{"noise_aug": 0.002, "vocab_size": 32, "encoder_widths": [192, 192, 192], "decoder_norm_position": "post", "decoder_bias": "none", "decoder_positions": "learned", "lr_schedule": "step", "warmup_steps": 220}
Rows from block 2 of the audio encoder, named by matrix and row number. Each number is 128 + 24 x the weight over its row's rms, rounded and kept within 0 to 255. All counts start at 0. After the name is the row's rms in percent of the matrix's.
# short0: shortcut pointwise conv, stride 2 (encoder.blocks.2.short.0.weight, 192x192x1), inputs 0-191
short0.36 107 [145 137 120 133 136 121 134 142 128 121 114  89 110 138  73 132 142 173 145 114  89  94  87  90  79 148 162 143 149 151 153 153 138  78 102  89 107 114 110 112 110 119 158 122 140 142 112 150 124 146 144 153 157 137  90 150 147 112 126 127 118 159  95 126 130 150 193 132 146 120 109 114 137 145 104 135 168 158 112 167 111 122 120 122 132 130 151 144 127 129 102 130 141 130 162 136 120 154 163 154 108 106 152 110  98 107 116  91 122 117 154 116 119 108 111 143 124 154  83 142 162 121  50 157 157 106 117 141 143 110 159 177  95 141  93 140 174 151 111 123 124 123 138 136 143 137 106 127 118 115 125 151 151 127 136 119 161 131  14 123 125 131 121 101 121 137  76 109 134 126  89 153 135 104 141 140  94 141 121 114 124 137 113 124 117 133 129 165 149 101 146 133]
short0.37 085 [145 161 121 106 148 118 143 109 140 155 164 164 106 105 145 107 144 119 152 131 127 154 114 130 157 149 141  86 131 118 120 121 139  99 133 115 118 131 144 113 115 172  97 114 108 157 122 164 119 129 103 160  80 125 116 118 148 133 178 144 156 149  77 126 126 146 155 101 125 117 146 153 100 144 136 130 135 132 141 133 123 118 128 157 180 184 122 134 139 107 104  76 154 163  95 116  96 134 115 134 125 131 155 160 135  53 167  96 132 136 170 112 102  94  96 101  70 116 139  98 143 129 115 126 147 111 145 174 155 115 122 103 120 122 188 159 167 105 106 142 141 166 157 119  75  96 103 165 128 108 119 125 127 103 146 132 124 166 119 123 138 159  99  52 118 143 118 118 137 135 106 120 148  98 108 136 119 119 136 139 114 129 151  89 113 120 145 132 122 129 155 109]
short0.38 103 [117  92 111 117 126 131 141 125 103 149 209 161  93 118 107  98 146 139 124 118 145 136 120  74 131 155 151 133 156 140 152 109 108 138  96 123 146 118 113 111 147  97 147 104 122 132 158 100 138  90 137 116 121  92 178 175 146 122 115 124 115 100 131 120 163 126 121 117 126 171 113 168 163 150 141 137 136 140  76 112 126 152 136 123 134 132 126 107 105 126 131 131 135 114 123 122 135 131 110 153 179 120 127 144 129 117 112 114 113  98 126  80 131 114 111 147 164  63  76 156 159 143 101 139  72 150 120 148 128  87 107 146 130 148 101 130 151 132 144 117 113 130  98 158 116 139  59 129 147  88 113 122 118 140 142 117 177 122 152 107 103 138 111 138 125  85 146 127 131 123 167 150 118 126 110 138 139 113 121 107 126 143 125  91  97 121  69 130 114  47 152 118]
short0.39 111 [128 124 116 132 123 108  94 131 133 147 146 119 140 108 131  93 140 119 140 161 137 138 171 128 175 150 146 154 136 140 129 113 147  98 121 119 132 124 159 127 116 130  91 126 108  98 137 129 132 135 120  56 141 124 142 144 131 121 128 151 101 153 152  94 154 112 129 135 133 165 144 138 132 131 171 105 105  96 143  97 106 127 111  50 141  96 124  97 138  77  69  76 122 135 136 109  91 145 141 160 126 108 117 131 124 164  83 128 131 122 119 125 120  89 112 111  97 120 116 141 130 100 142  98 132 100  94 127 133 152 137 111 164 145 211 167 120 151 121 111 119 170 138 137 148 117 135 155 140 122 154 120 136 133 140 143  93 113 167 128 117 154 123 177 133  78 159 124 101  44 112 106 119 148 119 118 153 125 113  90 100 114 110 118 123 130 164 174 106 146 133 131]
short0.40 109 [138 115 157  97 130 132 170 151 123 121 105 128 140  97 105 165 123  94 146 145 123 170 134 166 124 147 119 169 126 140 113 111 115 156 140 145 121  36 164 112 126 102 133 127 136  81 144  95 108 119  96 139 140 124 124 171 145 133 143 146 143 151 115 124 119 115 139  89 119 109 110 118 112 159 137 112 170 137 146 135 130  92 151 117  87 112 122 106 114 137 104  92 117 109 135 151 135 133 106  81  93 146 113 164 147 119  98 110 148 110 123  85 124 143 113 122 132 128 171  98 155 164 112 136 137 182 125 144  87 129 170 131 142 113  96 171 131 164  87 147 167 119 112 127  64 105  91 169  95 129 131 144 107 105 130 132 107 111 159 141 144 130 106 158 127 105 118  93 128 113  96  89 134 106 101 112 142 123 121 136 104 116 159  96 149 181 146 136 126 107 131  88]
short0.41 101 [133 113 124 123 108 139 110 159  85 148 148  92 134 126 127 110  98 143 152 141  93 153 118 167 106 149 102 140 128 129 136 141 155 133 143 148  90 155 160 121 104  97  88 113 151 110 153 120 138 114 176  85  95 142 119 121 143 159  92  95 121 147 132 133 128 124 121 113 142 112 129 171 118 109 141 155 124 102 156 127 118 107 107 125 124  71 138 103 126 120 112 148 128 121 176  95 104 163 129 103 102 119 146 162 118 140 108 104  86 111 143 143 147 123 114 158 142 177 126 138 107 109 117 156 159 150 117 136 161 146 122 132 108 148  65 141 102 131 129 164  51  82 156 139 168 154 110 132 150  80  97 110 102 152 101 130 111 126 125 129 127 134 163 148  92 177  88 145  94 146 125 147 156 144 107 100  87 152 170 109 151 139 140 143 125 164 123 135 114 107  99  92]
short0.42 111 [122 117 149 130 137 155 117 136 109 131 113 135 142 126 141 162 132  92 130 125 104 119 151 141 131 104 123 153 138 152  94 159 114 166 152 120 116 108 166 141 138 104 115 131 113 135 135 148 116 127 133 116 145 138 141 121 149 168 157 155  98 115 163 139  79  78 105  99 136 136 111 134 125 139 144 147 135  90 139 100  94  98  92  81 112 144 101  92  81  48 131 106 112 139  91 104 172 160 117 154 148 165 119 124 112 157  86 122  95 116 166 137 135  98 107 183 147 174 107 142 123 115 136 127 146 150 108 156 141 110 143 100 107  85 122  89 142 112 132  94 171  97 168 123 146 129 117 156 166 131 139 125 120 143 154 130 105 122 152 137 123 127 163 141 149 173 129 155  80 128 102 112 144 108 135 138 132 194 124 109 123 108 105 116 111 173 137 135  91 102 135  91]
short0.43 102 [122 100 168 171 150 142 151 140 117 140 149 134 133 136 156 127 131 106 111 111  89 123 104 128 122 119 117 125 111 137 122 136  73 208 101 105 130 143 111 155 139 111 143  86 126 132 118 127 118 158 164 134 127 120 125 110 146 122 121 132 105 153 114 139 129 102  97 112 125 117 108  99 101  99 113 159 141 141 134  83 144 133 130  96 121 109 110 133  49  80 103 108 127 141 136 105 145  80 113 139 127 122 129 142 174 121 108 146 145 114 135 123 113 133 108 117 175 147 129 151 111 129 127 153 165 167 161 143  95 119 135 111 128 147  89 131 119 118 132 122 195 133 132 140 164 170  95 143 145 109 101  62 127 118 145 146 105  87 116 127 120 126 125 117 156  89 162 146  51 134 131 108 160 114 155  64 167 134 133 124 122  98 113 129 147 159 140 127 107 138 102 110]
short0.44 104 [102  82 122 126 144 100 138 137 123 123 126 144 136 133  97 142 143 126 175 112 128 133 124  79 143 155 128  75 154 157 139 131 143 170 154 162 124 113 131 131 136  52 145  90  89 131 154  93 144 136 153 141 140 107 139  77  89 115 106 135 130 133 112 132 104 129 110 120 138 124 137 124 152 131 145 171  78  99 141 126 121 129 163  90 136  96 140 135 116 100 180 151 130 109 148 146 108 101 120 155 144 142 132 128 120 185 108 176 104 160 149 110 112 102 134 148  94 123 107 135 105 124 115 136 169 161 112 112 149  75 111 120 103  91 134 113 125 114 114 131 112 113 127 121  93 133 114 122 117 153 102  93  88 168 173 118 107  96 128 152  77 142 159 169 177 124 148 157 157  79 114 137 107 123 143 111 157 151 113 121 117 127 102 126 149 132 148 156  94 132 146 140]
short0.45 116 [ 88 106 152 125 155 111  74 137 124 127  89 145 191 168 109 117 151 141 120 160 122 140 181  82 152 114 112 127 137 151  99 158 108 144 137 124 149 134 135 152 141  74 121  98  98 136 106 144  99 150 147 128 161 115 156 142 119 129 151 160 116 140 170 121 127 152 135 149 138 156 144  99 131 121 152 129 132 133 134 158 133 107 122  86 108 114  98 138  71  86 117 108  81 149 110 100 147 107 171 106 171 136 104 131 132 140  67 146 139 162 124 104 173 141 183 131 143 106 101 174 146 127 109 128 126 151 131 137 108  88 115 125 142  80 104 102 127 101 112 127 112 127 103 127 155 143 135 108 117 166 111 100 101 113 132 109 163 118 126 132  83 151 169 158 123 139 142 167 158  95 124 109 132 156 118 127 145 137  97 125 134 107 147 141 137 129 140 133 141 104  80 108]
short0.46 132 [139 156 104  48 153 137  98 144 132 158 105 132 117 136 145 151 156 154 114 144 141 135 127  74 133 144 120 138 122 109 148 102  80 117 127 157 144 156  94 123 151 119 189 148 109 139 144  85 155 144 121  98 124 124 120 133 140 110 127 186 114 138 132 121 144 128 110 136 122 125 153 124 147 119 148 131 156 136 114  86 135 157 117 108 116  81 147 111 158 149 146 127 136 116 135 126 158 109 139 170 158 122 104 116  90 105 114 147 107 116 138 154 137 126 149 134 167  99 137 127 115 123 122 144 132 128 132 125 102 106 133 106 106 143  89 139 149 100 159 122 112 106 123 155 104 117  67 129 144 127  52 101 155 138 135  99 121 108 162 109 112 147  96 106 148  59 170 141 116 128 125 134 106 106 113 112 180 120 143  69 144  70 136 139  73 110 136 146 103 114 122 145]
short0.47 094 [116 169 110 137 130 131 144  98 101 149  83 115 156 121 152 145 114 113 110 145  86 123 141 127 130 146  89 141 107 144 165 127 127 168 155 154 129  93  96 157 202 135 156 129 121 105 161 126 138 135 199  99 122 136 134 110 121 120 183 111 139 112 132  86 113 158 113 167  99 101 142 135 134 160 112 159 108 102 113  95 131 114 110 154 103 144 115 121 125 138 161 122 167 155 109 123 131 140 125 130 150  75 118 148  98 103  64 149 126 105 130 134 115 105 133 130 145 129 119 131  81 130 142 104 162 139 124 137  95 103 126 143 133  79 105 135 148 157 123 130 178 121 140 152 136 153 113 101 141 160 139 108 166 130 132 104 138 116  93 121 110 122 118 100 173  90 147 101 108  87 138 124 101 109 151 101  95 126 102  67 124  85 145 129 157 104 133 139  98 109 131 116]
short0.48 110 [138 117 129 151  88 168 148 143 161 118 100 117 145 133 135  92  95 182 117 145 118  93 139  89 107 146 146 127 116 116 155 154 117 121 133 117 102 126 159 110 124  80 174 118 163 139 118 127 113 135 158 146 102  93 105 138 169 103  89 151 123 108 131 104 123 130 153 139 126 144 119 121 119 108 160 130 109 180 138 138  94 119 125 138 141  90 102 135 145 141 145 139 119  88 146  94 138 132  88 149 137 154 132  78 127 143 119 137 126  81 113 100 107 121 110 123 116  83 126 188 115 152 131 120 133 129 136 154 152 121 184 157  84 140  66 124  85  83 132 146 150 165 130 141 164 144 167 158 131  99 152 141 145 150 139  89  76 155 143 135 139  84 105 138 123 118 132 117 138  92 134 136 155  96 144 107 151 101 132  89 145 152 102 120  96 135  93 132 149 139 124 151]
short0.49 112 [139 124 135 125 145 104 119 115 107  92  94 128 142 118 164 129  91 161 114 106 150  98 113  77 145 106 130 102 100 127 131 184 129 147 143 118 140 138 160 112 121 154  83  65 114 149 136 112 164 146  95 161 125 177 133 112 135 146 170 152 170 124 152 157 152 118 127 138 111 108  89 157 143  77 130 160 152 121 138 129 143 119  88 176 121 142 129 100 119 114  86 142 123  79 142 114 110 138 138 159 125 110 101 170 124 125 112 149 141 113 137 140 158 130 119 148 162 105 135 177  84 147 181 119 125 133 110  93 142 149 169 153 104  95 145 137 160 122 125 124 112 102 168 132 188 154  93 115 132 126 115 100 150 114 142 105 141 111 111 108 128  97 144 110  93 120 106 117 120 147  95 110 125 101 165  96 109 112 136 160  92 101  97 114 160 148 135 130 138 137 106 121]
short0.50 088 [122 129 114 127  96 107 122 108 142 135 135 118 177 154 129  94 119 125  98 127 140 162 159 164 145 102 138 143 115 111 105 117 120 143 101 130 115 121 156 149 161 150 108 107 121 154 129 127 140 127 163  74 119 101 136 104  90 118 128 150 134 127 183 103 120 116 118 136 111 150 154 158 138 109 147 115 125 139  84 115 148 124 125  84 131  99 132 159  99  79 128 122 154 132 115 102 149 128 156 150 126 105 124 112 111 165  72  81 116 109 147 108 137 103 113 133 191 151 121 148 125 132  91 154 143 133  98  92 138 109 115  86 166 125 133 147 130 135 141 157 120 155 123 109 165 135 134 121 134 132 139  87 134 148 136 131  98  99 144 114 121 163 170 190 145  95 185 118 101  75 160 126 125 133 104 125 139 140  55 109 120 105 173 144 116 139 128  65 125 102 144 120]
short0.51 099 [ 91  80  98  58 142  93 126  94 108 104 110 151 108 164  84 110 118 131 121 119 107 122 103 104 172 131 153 121 106 136 182 134  98 152 119 139 105 130 127 115 126 116 166 114 108 131 122 122 141 161 128 125 113 144 139 139 176 132 126  84 121 129 117 112 133 113  91 104 124 134 165  87 136 147 101 147 154 124 121 109 128 132 128  92 174 131 142 137 118 123 120 142 117 131 168  81 134  99 137 144 105 118 119 166 145 106 102 142 163 133  93 127 130  87 142 125 161 124  91 139 109 139 136 137 122  87 104 114  85 105 163 120 143 115 169 188 112  98 147 122 137 172 115 143 146 146 105 119 133 151 162  98 195 138 122 130 122 118 143 138  84 120 139  85 119  97  83 174 151 125 132 142 138  87  99 127 143 166 117 110  96  94 147 130 114  93 137 112 148 108 128 151]
short0.52 097 [101 105 106 125  71 104 158 144 121 120 174 150 108 118 106 155 120 129 136 150  99 122 130 148  69 157 133 137 109 129  96 135 161 106 139 167 147 115 143 137 123 133 122 109 126  83 137 144  97 112 141 104 136 101 100 141 130 148 146 149 104  91 125 130 164 136 127 114 118 140  89 121 124 110 117 123 164 134 143 105 123 114  86 131  97 143 136 140 125 135 128 102 111 128 116  79 136 119 152 154 158 169  94 111 107 153 129 107 142 106 126 104 131 107 115 122 127 165 175 169 141 145 112 152 124 115 117 116 106 181 105 133  62 119 152  99 119 136 137 123 121 168 105 176 132 141 139 175 119  75 141 120 147 134 101  53 147 152 115 153 120  98 130  98 121 119  86 169 107 122  93 112 129 161 138 107  91 151 147 160 149 123 136 103 111 119 181 159 137 120 101  80]
short0.53 113 [124 171 110  97 161 107 128 122 156 125  98 113 152 165 123 146 124 108 159 115 129 123 123 143 115 151 180  99 127 116 137 128  87 147 115 170 151 133 116 167 130 121 111 132 160 127 104 119 113 124 140  84 151 119  91 131 100 143 160 124 124 135 146 164 155 124  69 111 148  98 144 118  97 183 104 128  41 120 116 103 103 106 163 106 148 147 128 151 109 106 154 143 165 101 126 123  89 151  87 130 111 104 100 115 107 119 104 133 176 125 133 112 128 148 119 108 151 116 121 156 161 104 131 127 121 121 118 161 143 115 120 102 108 152  93  97 150 128 107 114 156 145 128 141 108 160 135 120 106 131 133 127 160 133 138 129 150 139  90 101 137 125  99 157 145  90  77 139 127 132 117 125 106 146 124 148 139 141 112 167 112 153 183 153  71 130 152  90 103 178  84 128]
short0.54 105 [152  93 123 130 138  60  94  57 103 159 135  98 127 157 125 138 107 145 129 113 131 115 145 122 117 148 130 140 111 151 180 137 130 147 152 136 143 120 103 136 110 131 100 108 102 128  66  67 197 134 150 140 130 140 105 110 140 164 119 128  59 118 136  92 140  97 110 147 164 104 148 110 124 130 113 168 134 105 118 119 146 160 140 130 126  81 146 149 131 138 119 150 128 124 101  75 136 136 104 143 148 130 109 111 102 110 111 105 158 108 140 129 135 135 132 147 135 121 156 137 110  88 113 145 110 124 123 126 139 103 137 142  87  82 124 130 136  92 144 132 145 102 138 117 113 157 105 123 148 127 107 122 147 158 128 106 163 142  73 120 123 112  85  94 145 113 110 128 162 104 116 102  77  80 105 140 161 106 116 104 131 150 127  91 105  86 115 120 128 102 134 166]
short0.55 104 [ 72 139 130 139 149 152 110 124 149 143 147 184 104 156 139 134 141  92 134 136 113 163 119 147 140  77 164  95 141 110 127 127 165 116 149 127 146 136 126 139 127 142 139 129 138 135 101 107 147  93  77 118  89 165 134 112 143 128 113 117 131 106  86 145 133 133 115 126 148 135 162 137 132 140 121 135 143 120 124  95 106 110 125 102 111 102 110 114 154 115 112 147 134 109 147 133 119 110 142  82 112 113 113 154 123  97 111 102 114 131 144  53  85 171  96 149 156 123 148 127  99 131 125 136 117  95 118 116 184  92 130 145  98  89 120 103 140  92 102 152 142 124 106 106 118  89 128 134 112 152  85 166 119 129 123 157  67  77 135 139 111  95 127  44 155 145 105  99 112 112 132 126 121 129 124 152 102 129 128 102 110 142 166 168 134  99 123 168 151 146 105  96]
short0.56 103 [149  95 132 126 125 116 101 134 130 117 145 115  68  92 132 147 159  95 126 177 130 113 110 170 186 146 137 131  58 143 141 108 190 139 124 135 119 134 127 136 137 115 127 139 107  72 141 171 128  92  63 116  95 130  90 137 148 157 133 153 159 120 115 145 146 150  91 122 138 155 124 150 136 127 113 120 143 134  90 129 112 125 155 122 124 140 149 142 114 111 139 149 114 192  90 151  96 124 174 105 117 118 145 121 117  84 150 119 128 150 131 114 149 149 162 121 149 140 121  96 137 149  52  83 111 139 131 124 141 137  96 125 114 131 192 100 155 136 131 148 118 153 121  95 110 107 148 108  87 145 133 155 104 145  88 143 114 141 148 122 163 150  91 142 104 140 145 117 139 151 111 129 164 119 125 161 109 126 133 141 122 142 119 156 122 138 113 130 136 178 117 140]
short0.57 098 [117 123 120 155 100 104 118 153 159 106 130 150  99  88  99 145 127 129 120  82 148 118 139 165 124 118 143 123  97  92 110 129  86  96 123 133 124 193 163 136 128 161 151 144 152 126 156  78  84 135 101 118 126 125 145 136 164 152 110 133 116 119  89 132 130 152  98 159 137 151 153 146 196  95 104  96 123 116 146 142 101  84 126 123 104 141 136 116 123 127  98 138 130 119 111 110 120 149  92 163  89 114 126 115 108 134 137 139 106 108 145 150 150 120 179 109 123 143 124 111  99 104 131 154 111 146  57 175 143 128 115 145 121 144 130 140 114 104 155 138 172 185 102 157 139 108 134 148 105 124 136 145 133 131 150 158 141 139 114 121 136 136 118  90 167 138 132 141 125 114  99 165 155  88 113 120 180 108 103 122  95 124  91 109 108 113  94 101 175 153  92 117]
short0.58 093 [ 92 132 127 108 121 131 100 110 138 151 123 128 158 123  96  89  97 101  91 109 132 102 131  78 121 151 103 150 131 104 131 147 148 107 114 114 140 130 123 151 128 100 140  99 102 129 111 107  74 115 148 125 132 138 139 159 122 115 130 163  76 135 126 110 126 110 127 119 116  99 115 111 149 129  97 140 124 142 161  96 127 143 139  85 134 123 142 169 105 106 109 137 123  98 121 141 135 123 164 135 133 187 107  67 146 134 115 179 133  67 122 127 135 113 146 145 113 139 156  80 140 104 145 128 105 152 130 165 148  84 133 123  95 165 116 117 101  91 121 110 129 123  91 191  60 119 168 103 129  86 122 157 138 160 135 124 117 137 100 152 128 167  77 159 138 154  89 103  84 148 115 112  71 127 152 149 134 134 105 136 134 114 120  90 133 119 119 119 105 121 121 117]
short0.59 107 [120 170 163  94 110 141 136 136 140 137  88 160 113 129 150 139 139 150 108 158 123 154 109 161 149 158 163 106 153  52 110 107 103 154 130  97 109 122 171 109 115 128 159 119 140 173 105 104 158 117 155 128 113 118 152 135 147 114 136 123 107 126 126 125 112 129 150 124 143 111 110 163 136 121 105 138 145 140 101 107 106 148 111 129 124 114 110  89 153 127 129  93 144 107 130 141 114  76 106 142 130 135 113 155 157  97 127 146  90 132 159 151 124 120 138  86 124 122 122 143 153 145 160 149  72 142 144  81 108 127 156  90 108  98 136 199 141 144 122  97 160 168 123 132  95 149 111 121  93 121 105  96 135 109 121  90  97 112 114 183 149 140 123 152 157 108 110  95 124 163 127 131 203 102  83 111 143 129 115 132 151 121 111 129 128 151 132 117 120 166 172 141]
short0.60 093 [137 177 123 132 125 144 129 105 124 146  99 150  91 119 124  90 105 106 154 160  90 130 104  95 153 118 126 134 148 131 117 125 135 118 157 148 116 125 142 124  89 119 122 118 140  88 104 121 155 188 149  80 120  97 123  79  93 149 140 130 109 154 149 133 130 140 104  90 129 110 140 203  94 122 142 143 113 130 124 135 113 167 123 123 157 117 161 156 141 113 140 103 136 132 121 149 144 149 163 158  76 111 122 136 122 141 156  84 157 141 129  77 134 124 120 114 118 144 106 156  97 109 124  98 165 146 137  72 142 126  99 140 116  90 200 151 166 127 122 104  71 121 104 115 127 116 126 114 135 140 125 149 189 130 104 111  70 130 151  96 117 146 126 126 128 123 171 119 123 155 132 129 112 110 114 119 131 142 110  86  85 110  98 117 142 137 154 107 101 147 109 109]
short0.61 100 [115  94 110 151 140 101 118  55 132 120 114 119 141 143 110  62 100 142 114 122 108 121 125 120 111 138  92 130 155 179 102 136 130 102 146 115 112 124 105 121 145 151 119 107 135 184 161 170  80 161 111 124 136 105 156 118 134 118 122 120 162 114 117 112 121 113 129 121 137  78 131 122 151 135 124 112 115 108 141 190 167 114 136 115 110 123 121 141 140 130 127 142 119 123  78 105 102 159 136 140 158 100 141 176 121  78 135 122 142 109 141 118  90 105 134 116 147  92 124 124 113  89 116 113 159  89 149 160 162 101 147 136 111 134 119 127  98 190 153 106 121 151 112 182  90 141 142 132 144 147 137 153 132 162  98 122 151  94 166  92 104 161 104 101 109 146 107 107 132 134 109 171  73 136 123 135  92 116 101 136 153 113 163  88 139 145 126 122 108 120 127 124]
short0.62 097 [157 120 115 129 103 107 123 122 115 132 152 180 141 148 100 125 126 134 127 132 143 143 130 114 102 137 125 141 124 141 129 114 160  78 138  89 116 147 127 121  98 144 109 118 136  93 116 144 131 145 135 115 127 113  90 131 136 130 115 112 151 155  90 113 105 155 154 123 147 115 131 154 160 141 152 119 144 126 123 129 137 123 104 131  86 124 134 128 141 120  51 125  90 132  80 111 145 174 162 136 151 132 135  81 104 102 121 121 119 118 119 149 129 108 115 163 116 104 109 169 110  96 118 124  93  85 157  97 105 124 133  93 124 140  99 161 138  91 152 166 140 113 146 122  99 148  77 155 164  66  74 150 138 184 114 141 152 108 107  73 132 120 145 152 130 165 104 141 114 117 107 127 139  97 118 119  95 146 130  90 128 152 116 115 115 127 138 109 131  42 151  76]
short0.63 098 [123 136  96 118 141 161 132 172  88 118  98 124  91 178 154 136  92 178 152 168 122 103 127 104 119 103 133 141  98 106 130 137 121 165  93  90 109 151 127 117 129 146 144 151 136 118 166 132 127 108 107 142 102 136 132 138 118 126 114 116 103  86 104 146 142  96 113 128  93 103 120 159 103 128 180 110 112 116 103  87 112 117 100 147 125  97 150 164 108 144 162 126 135 115 134 131 135 159 176 149 103 140 147 114 124 135 152 168  85  99 129  93  96 134 152 133  81  99 129 160 108 129 123 119 106 111 107 127 145 113 114 109 149 155  99 159 175 138 107 101  70 120  91 125 138  74 115 135 137 130 151 178 116 148 120 117 135 113 161 123 109 140 136  43 122 111 120 136 122  88 123 148 171 125 136  96 140 118 134 143 129 108 131 121  69 131 103 146 127 126 113 110]
short0.64 097 [111 114 113 111 127 108 123 156 137 150 139 143 109 138 143 136 165 149 108 192 108 177  99  95 144 108 130 124 106 155 137 152  94  84 163 117 153 126 129 138 109 125 150 131 129 156 145 119 116 132 165 147  83 130 147 159  99  93 107 109 156  99  66 105 118 140 147 143 157 129 124 184 129 118 137 145 128 114 150  85 128 159 128 124 109  90 120 145 127 117 127 135 115 153 129 145 160 184 148  88 154  71 129 144 120  97 117 132 147  95 151 104  95 112 114 109 143 136 169 110 140 114 127 143 164 155 136 127 131 131 105  90  76 127 146 117  97 118 105  87 107 114 137 160 109 142  93 134 145  39 112 104 147 110 113  93 112 158 110 119 125 146 119 104 116 113 110 139 150 131 115 148 138 116 126 141  54 121 115 169 142 134 116 140 149 141 102 142 113 151 125 107]
short0.65 117 [132 120  45 119 112 167 119  99 103  88 164 137 144 101 101  85  84 162 116 111 153 120 111  78 173 150  97 111 111  66 119 140 139 135 185 137  84  91 163 132 160 140 132 109 179 129 110 142  90 110 101 117 115 130 150 127 130 149 147 109 140 146  90 121 155 120 145 139 116 120 121 149 133 116  93 161 105 103 118 143 108 150 139 136 125 103 138 124 125 110 115 160 121 125 106 120 107 122 110 145 110 100 168 150 152 133 138 132 169 148 154 143 101 145 148 122 106 138 148 122 135 103 120 111 172  96 142 163 140 114 158 131  91 122 121 152 142 108 140 132 104 133 101 119 114 117 178 112 147 151 167 133  96 106 128 193 124 147 128 127  99 121  94 101 131 126  76 128 117 103 120  96 120 156 124  93  96 158 102 113 149 129 136 140 170 139 109 138  98 131 119 110]
short0.66 110 [111 138 186 102  95 132 115 156  92 151 172 149 137  72 147 130 148 123 158  76 130 136 125 155 126 141 203 137 116 128 140 112 127 119 116 117 116 126 153  80  93 115 190 123 139 152 151 112 106 148 157 138  69 137 135 130 117  91 120  97 181  98 152 118 163 126 171 140 116 124 144  97 124 124 111 127 135 147 139 116 130  97 135 144 136 114  93 140 150 148 106 129 121  55 136 129 112 148 127  94 114 146 151 141 152 152 125 149 125 119 134 141 153 143 139 113  99 146 106 143 156 145 115 100 100 165 103 102 109 104 133 127 121 140 160 151 108 158 109 137  87 112 130 135 121 102 107 126 104 154  39 119 118  93 151 138 127 117 122 148 174 114 127 131 129 110 121 122 121 125 130 133 146 146 102 116 161 110 147 120 124 110 142 128 138 131  89 133 199 100 116 141]
short0.67 094 [140 107 103 123 108 119  98 103 128 128 145  99 137 102  82 126 118 115 175 135 176 125 114 148 139  94 122 147  80 105 138 109  94 137 135 121 126 125 133  92 106 130 113 146  73 134 124 107 163  94 114 105 113 179  91 144 128 112 126 130 130 155 116 165 107 113 140 115 170 104 155 112 150 138 112 166 103 127  78 103 120 170 133 123 162 134 165 127 166 153 138 138 147 118 136 129 130  97  64  91  82 153  97 164 100 101 126 132 139  83 129  63 100 127 118 125 136 143 117 123 126 139 168 104 130 161 133 106 138  72 147 120 142 154 107 161 103 127 117 145 167  75 123  98 127 143 143 137 138 129 124 121 141 126 130  99 146 128 156 134 160 146 100  95 133 132 122 125 114 112 158 131 122 146 151 158 145 126 118 129  81 153 161  99 103  94 161 109 145  74 145 122]
short0.68 099 [145  95 120 124  87 126 120 148 123 124 155 149 111 140 139  94 128 129 115 158 132 156 148 152 131 135 109  86 120  73 106 137 152 203 105 114 133 128 172 126 169 159 161  94 125 163 120 107 150 114 124 108 152 143 110 124 119 119 117 104 124 102 166 108 122 153 153 149 120 132 119 132 104 111 130 104 112 147 114 102  93 119 112 110  96  98  91 122 122 139 128 140 137 116 137 114 126 118 136  93 111 100 129 174 186 141  99 144  90 145 122 165 112 129  83 111 113 130 101 141 161 133 173  94 187 143 110 112 110 186  95 117 142 148 176 117 148 196 118  94 127 114 156 148  96 113 163 115 127 142 127 112 144 126 163 127  83 134 172 112 127 156 128 125 147 101 131  98 125  76 120 119 115 118 135 104 134 111 115 119 177 134 153 116 148 118 159  89 128 140 131 104]
short0.69 088 [150 121 115 151 129  90 152  70 134 122 108 110 118 120 156 112 134 140 142  77 134 106 121  97 125  87 116 144  55  97 111 136  91 145  91 110 126 129 160  76 119 110 154 110 100 106 147  94 117 108 132 135 129 114  91 169 124 131 120  98 141 142 165 138 145  91 121 153 142 164 135 107 151  95  94 136 120 134 193 156 163 123  91  93 156 143 165 109 115 116 155  97 130 151 139 121 114 121 133 101 164 129 176 132 152 112 106 162 137  92 115 171 143 149 140 130 146 131 128 109 115 136 160 124 133 113 175 146 125  94 147 116 120 122  97  83 120 154 140 137 104 111 127 123 108 151 145 135 112 134 134  65 135  66 142 137 125  77 166 119 155 121 137 139 111  59 119 113 127 129 120 149 140 130 147 106 115 144 112 112 117 105 116 128 102 164 119  97 127 118 125 120]
short0.70 118 [139 149 102  90 138  86 159 134  71 124 169 122 138 128  99 129  95 102 124  47 150 126 120 114 124 119 147  98 159 139  80  95  95 164 132 128 110 110 143 136 143 160 122 135 146 114 136 147 112 152 124 146 153 147 105 155  67  99 129 128 142 143 172 150 124 123 137 137 118 122 132 152 122 132 132 132 120 119 138 115 156  96 139 150 135 154 108 143 113 146  80 135 116 128 138 109 132 130 107 100 137 122 129 119 137 115 155 121 104 110  98 109 116 127 144 103 110 101 158  98 133  90 120 142 127 126 120 152 131 138 136 114 131 145 162 120 131 178 136 160 145  84 128 110  97 136  98 112 130 102   0 159  99 108 127  92 130 141 115 121 150 100 118 145 123 149 104 115 117 174 107 141 131 189 117 142  96 134 141 124 131 132 143 116 142 142 164 147 171 135 127 148]
short0.71 081 [123 125 121 137 114 145 140 173 137 128 116 152 127 134 104 123 120 134 119 147 124 121 136 102 114 142 136 111  95 133 135  67 146 130  87 126 105 108 129 137 108 132 114 123 118  98 138 132  93 108 160 150 121 104  76 115 130 124 110 124 188 110 150 122 120 160 161 130 130 137 140 130 139  95 106 108 154 172 131 154 135 112  86 106 118 164 146 146 109 130 171 131 110 105 132 144 100 161 101 150 108 173 131 128 197  99 114 121 141 142 136 141 122  88 127 155 153  98  73 129  79 115 146 122 112 160 113 117 128 143 117 127 156 133  80 139  76 133 137 155 124 141 117 139 106 121 121 121 106  96 115 144 146  88 118 114 136 118 143  81  79 154 140 128 118 189 123 101  87 164 154  91 126 150 113  44 139 144 130 149 144 123 111 151  80 130 164 150  94 102 122 104]
short0.72 074 [ 90 163 144 139 136 116 139 171 149 118  90 123 189 127 140 140 147  80 113 131 152 118 121  81 142 135 142 108 155 127 143 120 140 127 131 165 152 124 153 137 148 134 121 124 111 134 130 144 109  95 170 134 154 120 127 136 139  90 164  79 112 127 177 133 165  86 146 105 144 106  90 143 101 155 125  93 119  98 109 111 138 122 179 102  95 116 122 111 114 115 158 128  81 119 122 140 146  93 164 147 128 140 148 172  99 129 101 132 114 149 155 139 119 106 125  76 115 160 131 122 149 149 153 105 107 140 121 133 124  95 187 139 129 116 157 118 148 133 126 113 116 161 138 110 109 118 113 188 124  97 130 122 102  99 124  88 135  83 115 135 102 129 135 189  90 163 107 123 140 111 135  94 144 120 122 170 107  93 137 158 133 115 128 111 163  80 178 120 104 127 107 125]